A small image classifier, trained from scratch: activation silu, trained on rendered solids tumbling over patterned floors.
Rows from block 5 of a small image classifier, named by matrix and row number. Rows with one number belong to one channel. Each number is 50 + 15 x the weight over its row's rms, rounded and kept within 0 to 99. All counts start at 0.
Before each channel's rows are labels from the 100 images, of 14976, where the channel reaches its highest value: "place" is the part of the image that holds the peak; "responds to" is what is common among them. Only what is clearly more common there than usual is listed. The data: rendered solids tumbling over patterned floors.
# convs0: first 3x3 conv, stride 2 (model.blocks.5.convs.0.weight, 256x128x3x3, each kernel summed), inputs 0-25
# convs1: second 3x3 conv (model.blocks.5.convs.1.weight, 256x256x3x3, transposed, each kernel summed), outputs 0-25

place: bottom centre; bottom right
responds to: light from the left
convs0.179:60 27 52 60 37 70 44 54 50 51 34 53 58 30 49 53 41 22 35 37 50 70 49 62 46 76
convs1.179:69 48 41 54 52 44 54 59 57 32 40 65 51 56 34 29 27 65 76 35 51 41 48 42 28 41

place: middle left
responds to: count: four
convs0.46:64 50 41 95 76 43 59 34 23 46 40 44 39 33 34 65 55 46 49 50 44 24 61 63 72 76
convs1.46:53 48 79 83 37 55 33 66 44 34 62 51 16 50 11 60 50 33 55 38 42 40 22 41 43 58

place: middle right
responds to: count: four
convs0.25:69 55 61 30 65 29 37 56 19 48 42 30 57 35 36 33 46 62 48 31 26 50 33 69 56 47
convs1.25:50 39 80 53 58 37 50 54 66 18 34 65 42 67 51 49 80 47 60 67 62 37 56 56 40 59

place: bottom right
responds to: light from the left
convs0.4:46 46 43 55 59 58 68 50 34 51 76 57 24 56 05 54 42 53 45 52 77 55 46 63 38 41
convs1.4:52 53 36 44 53 33 52 56 65 63 49 56 29 43 48 37 25 56 55 50 51 26 10 36 29 63

place: top centre; middle left
responds to: count: four
convs0.223:69 44 87 50 40 55 21 62 27 46 45 33 52 50 33 68 46 57 32 51 40 37 43 61 72 52
convs1.223:57 44 70 24 65 45 53 55 54 07 27 66 39 52 46 39 57 61 71 68 39 37 65 58 25 41

place: bottom right
responds to: light from behind the scene
convs0.230:30 32 38 55 53 54 51 55 48 52 64 56 50 45 47 44 27 55 57 31 69 52 42 57 38 44
convs1.230:49 52 32 30 57 47 53 50 60 58 45 64 42 35 54 37 36 40 38 52 43 25 31 28 32 64

place: bottom right; bottom centre
responds to: light from the left
convs0.24:51 56 52 50 44 87 45 54 55 44 46 52 69 52 67 29 44 41 60 32 75 31 30 57 60 61
convs1.24:61 45 34 35 53 40 56 38 70 42 43 66 57 40 53 28 37 33 38 39 53 23 44 60 37 51

place: middle right
responds to: chain link
convs0.176:59 62 60 40 34 59 37 58 53 40 29 48 60 39 48 55 49 44 00 48 35 41 48 24 57 57
convs1.176:56 37 48 42 54 62 51 50 79 52 25 64 24 45 48 34 60 30 42 61 48 52 47 48 25 73

place: bottom left
responds to: light from behind the scene
convs0.194:37 48 65 47 50 73 34 61 60 48 62 53 63 60 64 33 47 59 64 50 96 52 17 63 51 34
convs1.194:68 45 32 42 53 43 65 40 78 38 49 67 56 45 79 33 52 56 40 62 50 20 41 64 61 40

place: bottom left
responds to: count: four; light from the right
convs0.210:46 16 44 69 33 53 30 48 52 46 43 39 57 61 54 63 41 07 35 55 75 46 43 54 50 39
convs1.210:73 70 34 84 37 46 50 48 54 30 60 52 38 44 22 54 20 64 55 34 57 46 29 46 41 06

place: middle left
responds to: light from the right; count: four
convs0.121:35 34 67 48 36 50 45 52 50 60 34 49 52 25 45 45 52 51 47 51 56 33 39 40 38 55
convs1.121:51 37 64 53 37 37 55 62 39 27 47 45 74 40 63 56 42 57 35 83 32 38 41 39 42 46

place: bottom right
responds to: light from the left
convs0.112:42 40 23 60 35 60 60 31 42 46 61 55 46 45 34 56 26 40 62 38 51 37 43 50 44 63
convs1.112:42 45 38 46 44 34 40 64 52 61 49 51 43 40 30 35 12 29 45 39 59 38 32 34 24 58

place: bottom right; middle right
responds to: count: four; light from the left
convs0.114:33 40 48 30 37 18 45 40 18 34 45 33 11 33 20 65 45 46 57 52 31 49 43 42 33 68
convs1.114:37 61 59 66 37 44 54 75 24 51 50 37 77 32 42 33 39 71 41 81 40 51 22 41 36 44

place: top centre
responds to: count: four
convs0.122:68 76 76 36 54 48 59 65 55 56 51 54 49 59 46 72 63 48 38 45 56 59 60 58 65 36
convs1.122:95 65 75 58 54 60 40 59 55 27 64 79 47 68 40 45 45 63 54 63 64 66 36 44 32 14

place: middle left; middle right
responds to: light from the right
convs0.54:71 50 87 41 20 58 29 64 41 44 46 29 61 60 35 72 43 57 32 51 48 35 44 61 75 43
convs1.54:57 45 59 28 65 45 51 53 49 12 30 61 40 54 61 41 59 54 60 66 43 37 68 62 28 37

place: top centre; middle right
responds to: count: four; grey object
convs0.26:53 23 48 56 59 37 24 53 45 48 75 33 45 33 35 68 28 26 18 52 50 56 47 41 45 25
convs1.26:45 51 57 51 22 54 38 45 51 41 35 55 41 29 49 13 56 51 37 56 35 36 00 53 48 33

place: middle left
responds to: light from the right
convs0.245:51 83 48 30 50 79 51 55 63 45 24 47 73 48 55 19 58 56 50 11 39 59 53 64 31 70
convs1.245:33 38 50 32 60 55 44 58 49 44 47 51 26 71 46 44 57 26 07 41 68 63 66 62 47 83

place: bottom right
responds to: light from the left; count: four
convs0.159:51 45 61 35 59 26 34 64 46 62 66 53 67 41 30 37 40 55 55 18 75 62 46 63 51 44
convs1.159:59 58 49 52 32 44 39 57 62 29 51 63 19 74 52 31 74 61 46 76 64 46 59 43 61 48

place: middle left; centre
responds to: count: one; light from the right
convs0.238:39 39 26 63 42 47 60 34 45 53 71 59 32 44 23 62 37 55 61 39 51 43 44 54 35 57
convs1.238:35 50 46 38 44 39 43 60 46 63 51 46 53 42 48 41 21 41 35 48 51 34 30 25 34 61

place: middle left
responds to: count: one; light from the right
convs0.225:45 37 32 62 34 52 61 34 46 50 55 57 40 49 31 62 36 62 56 41 49 32 42 39 46 63
convs1.225:34 44 51 38 37 44 35 48 49 63 53 42 57 39 36 45 17 38 37 46 57 39 40 17 36 62

place: bottom left
responds to: count: four
convs0.218:48 45 42 64 44 24 23 26 40 32 74 28 37 52 44 61 47 34 61 48 36 38 54 49 45 38
convs1.218:48 54 52 64 13 32 28 46 26 49 45 31 57 41 36 39 25 38 15 42 51 41 30 40 72 42

place: top right
responds to: light from the left
convs0.99:48 40 35 68 33 33 45 21 43 37 54 44 25 54 29 61 50 44 51 49 53 25 53 45 43 50
convs1.99:42 47 50 53 13 36 33 55 46 49 50 35 47 35 27 41 10 42 37 42 51 43 27 20 54 49

place: top centre
responds to: count: four; purple object
convs0.147:56 41 58 35 57 31 51 44 25 48 34 44 54 33 38 33 43 54 45 34 18 53 31 63 44 57
convs1.147:51 40 81 40 66 27 54 57 61 25 26 66 35 57 39 38 65 52 68 70 43 37 53 49 37 59

place: centre
responds to: count: four
convs0.62:72 73 62 52 68 31 27 58 31 29 60 21 46 51 32 62 59 66 61 49 42 46 53 70 66 63
convs1.62:47 41 63 35 53 61 51 54 47 09 38 56 46 57 60 38 99 51 49 66 51 43 52 57 53 43

place: bottom left; middle left
responds to: light from behind the scene
convs0.254:53 58 41 43 26 80 54 41 47 39 19 39 67 60 75 28 36 55 31 35 34 54 26 59 36 46
convs1.254:33 34 40 41 65 48 57 36 48 52 35 35 27 39 70 46 41 24 16 55 54 48 59 50 29 70

place: middle left
responds to: count: four
convs0.130:65 47 86 61 54 51 27 77 66 58 54 48 65 48 31 51 42 40 18 49 67 37 45 66 42 43
convs1.130:67 43 56 39 44 71 47 45 68 00 29 76 32 56 51 51 62 61 55 60 55 30 57 55 39 38

place: bottom right
responds to: count: four
convs0.253:38 30 35 58 43 27 57 25 40 50 41 49 44 44 56 44 36 47 53 50 30 42 18 46 34 57
convs1.253:47 52 77 70 46 12 47 73 53 53 43 38 53 44 29 43 38 39 64 50 27 37 36 41 30 23

place: centre; middle right
responds to: count: four; light from the left
convs0.55:43 55 47 31 35 60 70 49 27 35 58 50 31 53 18 40 57 70 96 64 58 34 31 63 34 75
convs1.55:17 42 19 26 44 52 49 58 28 36 62 19 34 45 60 21 81 29 24 56 51 59 64 61 67 49

place: bottom left; middle left
responds to: count: two; light from the right
convs0.203:16 35 34 52 57 52 65 40 52 57 31 57 11 34 36 37 49 70 55 52 32 45 40 59 14 68
convs1.203:28 38 58 31 60 27 47 65 44 58 44 55 49 49 36 49 45 31 39 50 49 28 32 35 30 88

place: middle right; top right
responds to: light from the left; count: one
convs0.66:44 37 26 72 24 40 52 10 45 37 58 46 43 51 52 62 45 46 54 54 44 20 41 42 43 54
convs1.66:32 37 52 49 25 38 33 48 44 56 48 28 55 41 34 46 14 38 28 47 59 39 37 29 50 65

place: top right; middle right
responds to: light from the left
convs0.162:51 40 36 62 26 45 53 27 43 36 51 44 39 53 35 62 41 51 50 50 47 22 42 36 51 64
convs1.162:38 45 52 50 26 33 27 45 43 53 47 36 55 38 23 43 12 37 36 43 60 41 38 25 47 61

place: middle left
responds to: count: four
convs0.64:52 63 49 39 34 49 63 49 31 36 48 48 40 60 22 59 61 73 66 61 61 48 44 61 50 64
convs1.64:27 34 32 23 60 73 38 56 35 41 48 19 25 45 59 42 84 47 30 50 42 64 66 66 56 33

place: bottom left; bottom centre
responds to: light from behind the scene
convs0.165:47 52 34 52 49 66 63 38 52 42 25 41 44 52 59 30 45 54 61 28 32 48 43 66 30 73
convs1.165:03 45 61 36 70 47 64 65 19 50 43 32 18 38 44 37 50 10 24 60 44 60 62 51 43 78

place: middle left
responds to: count: four
convs0.133:40 27 57 62 37 59 22 47 35 60 37 35 29 51 29 63 74 35 14 63 67 38 58 61 62 44
convs1.133:76 53 60 62 54 48 62 64 56 14 38 58 24 37 27 51 33 68 72 45 39 45 43 40 17 05

place: middle left
responds to: count: four; capsule
convs0.143:71 67 70 46 55 35 24 60 23 27 46 15 43 53 29 67 61 63 52 50 45 44 56 65 73 56
convs1.143:56 38 66 26 57 65 52 53 51 00 34 59 34 49 56 41 89 55 61 66 46 45 56 55 39 25

place: bottom right
responds to: light from the left
convs0.227:42 38 29 60 43 55 60 37 42 50 66 56 33 46 17 60 31 50 59 40 54 44 45 53 39 59
convs1.227:42 51 42 43 39 33 42 64 53 62 51 51 45 39 35 36 13 40 45 43 52 36 26 24 30 55

place: middle right
responds to: count: one; light from the left
convs0.84:49 38 33 62 27 48 58 25 43 39 49 48 35 54 29 62 39 52 49 51 49 24 44 36 48 62
convs1.84:38 45 49 50 25 38 28 51 48 55 51 38 51 38 22 43 08 39 45 43 59 42 35 20 43 59

place: top right
responds to: count: four
convs0.237:38 48 47 73 40 64 65 48 56 72 35 65 06 39 37 47 75 73 56 65 48 34 63 45 43 29
convs1.237:30 59 24 53 27 31 33 53 56 30 53 38 47 61 17 31 32 76 37 62 55 66 23 51 76 25

place: top centre
responds to: count: four
convs0.171:82 80 75 30 71 35 26 79 43 36 56 30 67 53 41 61 52 64 57 43 37 60 63 58 77 55
convs1.171:36 40 48 24 62 56 48 38 37 47 35 51 63 68 72 42 93 59 42 61 55 46 71 67 69 77

place: bottom centre; bottom left
responds to: light from behind the scene
convs0.207:49 53 44 41 43 61 65 37 54 43 36 44 45 53 62 40 41 48 65 36 36 48 40 70 32 76
convs1.207:00 36 62 32 59 45 62 69 17 50 38 31 23 41 39 39 53 10 22 56 36 62 67 38 49 79

place: middle left; centre
responds to: count: four
convs0.60:61 56 55 68 56 37 61 56 20 53 23 43 38 38 28 46 61 59 45 45 33 31 33 35 65 51
convs1.60:31 44 73 37 42 37 39 53 61 30 41 37 42 37 41 52 74 31 56 49 29 56 61 48 37 44

place: top centre; middle left
responds to: count: four; red object
convs0.240:78 48 92 54 46 68 26 69 36 50 39 43 55 54 42 72 47 53 31 50 39 31 40 53 79 53
convs1.240:61 40 70 24 66 45 53 55 58 05 28 70 35 52 49 44 59 59 73 65 42 37 65 62 27 41

place: middle left; centre
responds to: count: two
convs0.30:37 53 27 50 47 79 53 36 49 41 46 39 69 60 85 34 33 44 56 32 51 45 43 59 37 41
convs1.30:41 38 46 49 67 41 50 49 56 56 44 51 20 53 52 51 42 18 36 57 61 43 37 61 25 91

place: middle left
responds to: light from the right; count: four
convs0.169:57 52 67 57 68 13 39 73 61 53 58 52 65 40 32 39 56 48 42 35 86 52 33 61 46 48
convs1.169:69 47 45 43 40 69 44 34 72 11 38 83 15 63 49 39 69 61 47 60 60 45 67 46 56 37

place: bottom right
responds to: light from the left
convs0.80:43 43 51 45 51 77 39 63 50 46 61 53 70 51 68 35 37 51 69 27 66 40 36 54 55 46
convs1.80:61 44 22 29 51 38 53 46 63 54 53 66 54 37 53 28 35 31 46 35 44 22 36 40 36 59

place: top centre
responds to: count: four; grey object
convs0.174:49 29 51 61 51 37 05 51 44 46 69 35 42 28 36 62 40 34 09 54 64 47 42 40 48 28
convs1.174:54 46 49 49 31 60 36 52 72 32 32 74 33 36 45 08 54 55 41 57 42 40 00 47 45 40

place: middle left
responds to: count: four
convs0.249:73 56 70 46 46 29 36 55 50 36 62 32 28 62 20 77 61 48 69 52 69 51 54 60 69 41
convs1.249:67 57 49 57 45 34 47 65 65 33 59 47 39 31 38 24 53 54 37 45 44 60 37 50 11 03

place: bottom right; middle right
responds to: count: one; light from the left
convs0.2:46 39 35 66 36 39 50 21 43 42 59 47 28 49 36 64 50 61 52 49 41 29 46 39 47 55
convs1.2:38 43 57 47 20 40 29 40 42 57 51 35 60 41 37 45 18 41 25 47 58 39 38 25 51 59

place: bottom left
responds to: light from behind the scene
convs0.156:24 42 40 45 55 48 57 43 54 60 25 56 13 41 37 27 58 74 66 51 26 42 44 58 16 75
convs1.156:24 29 64 32 56 30 52 72 30 50 44 46 52 52 29 50 51 24 29 51 48 40 40 32 38 81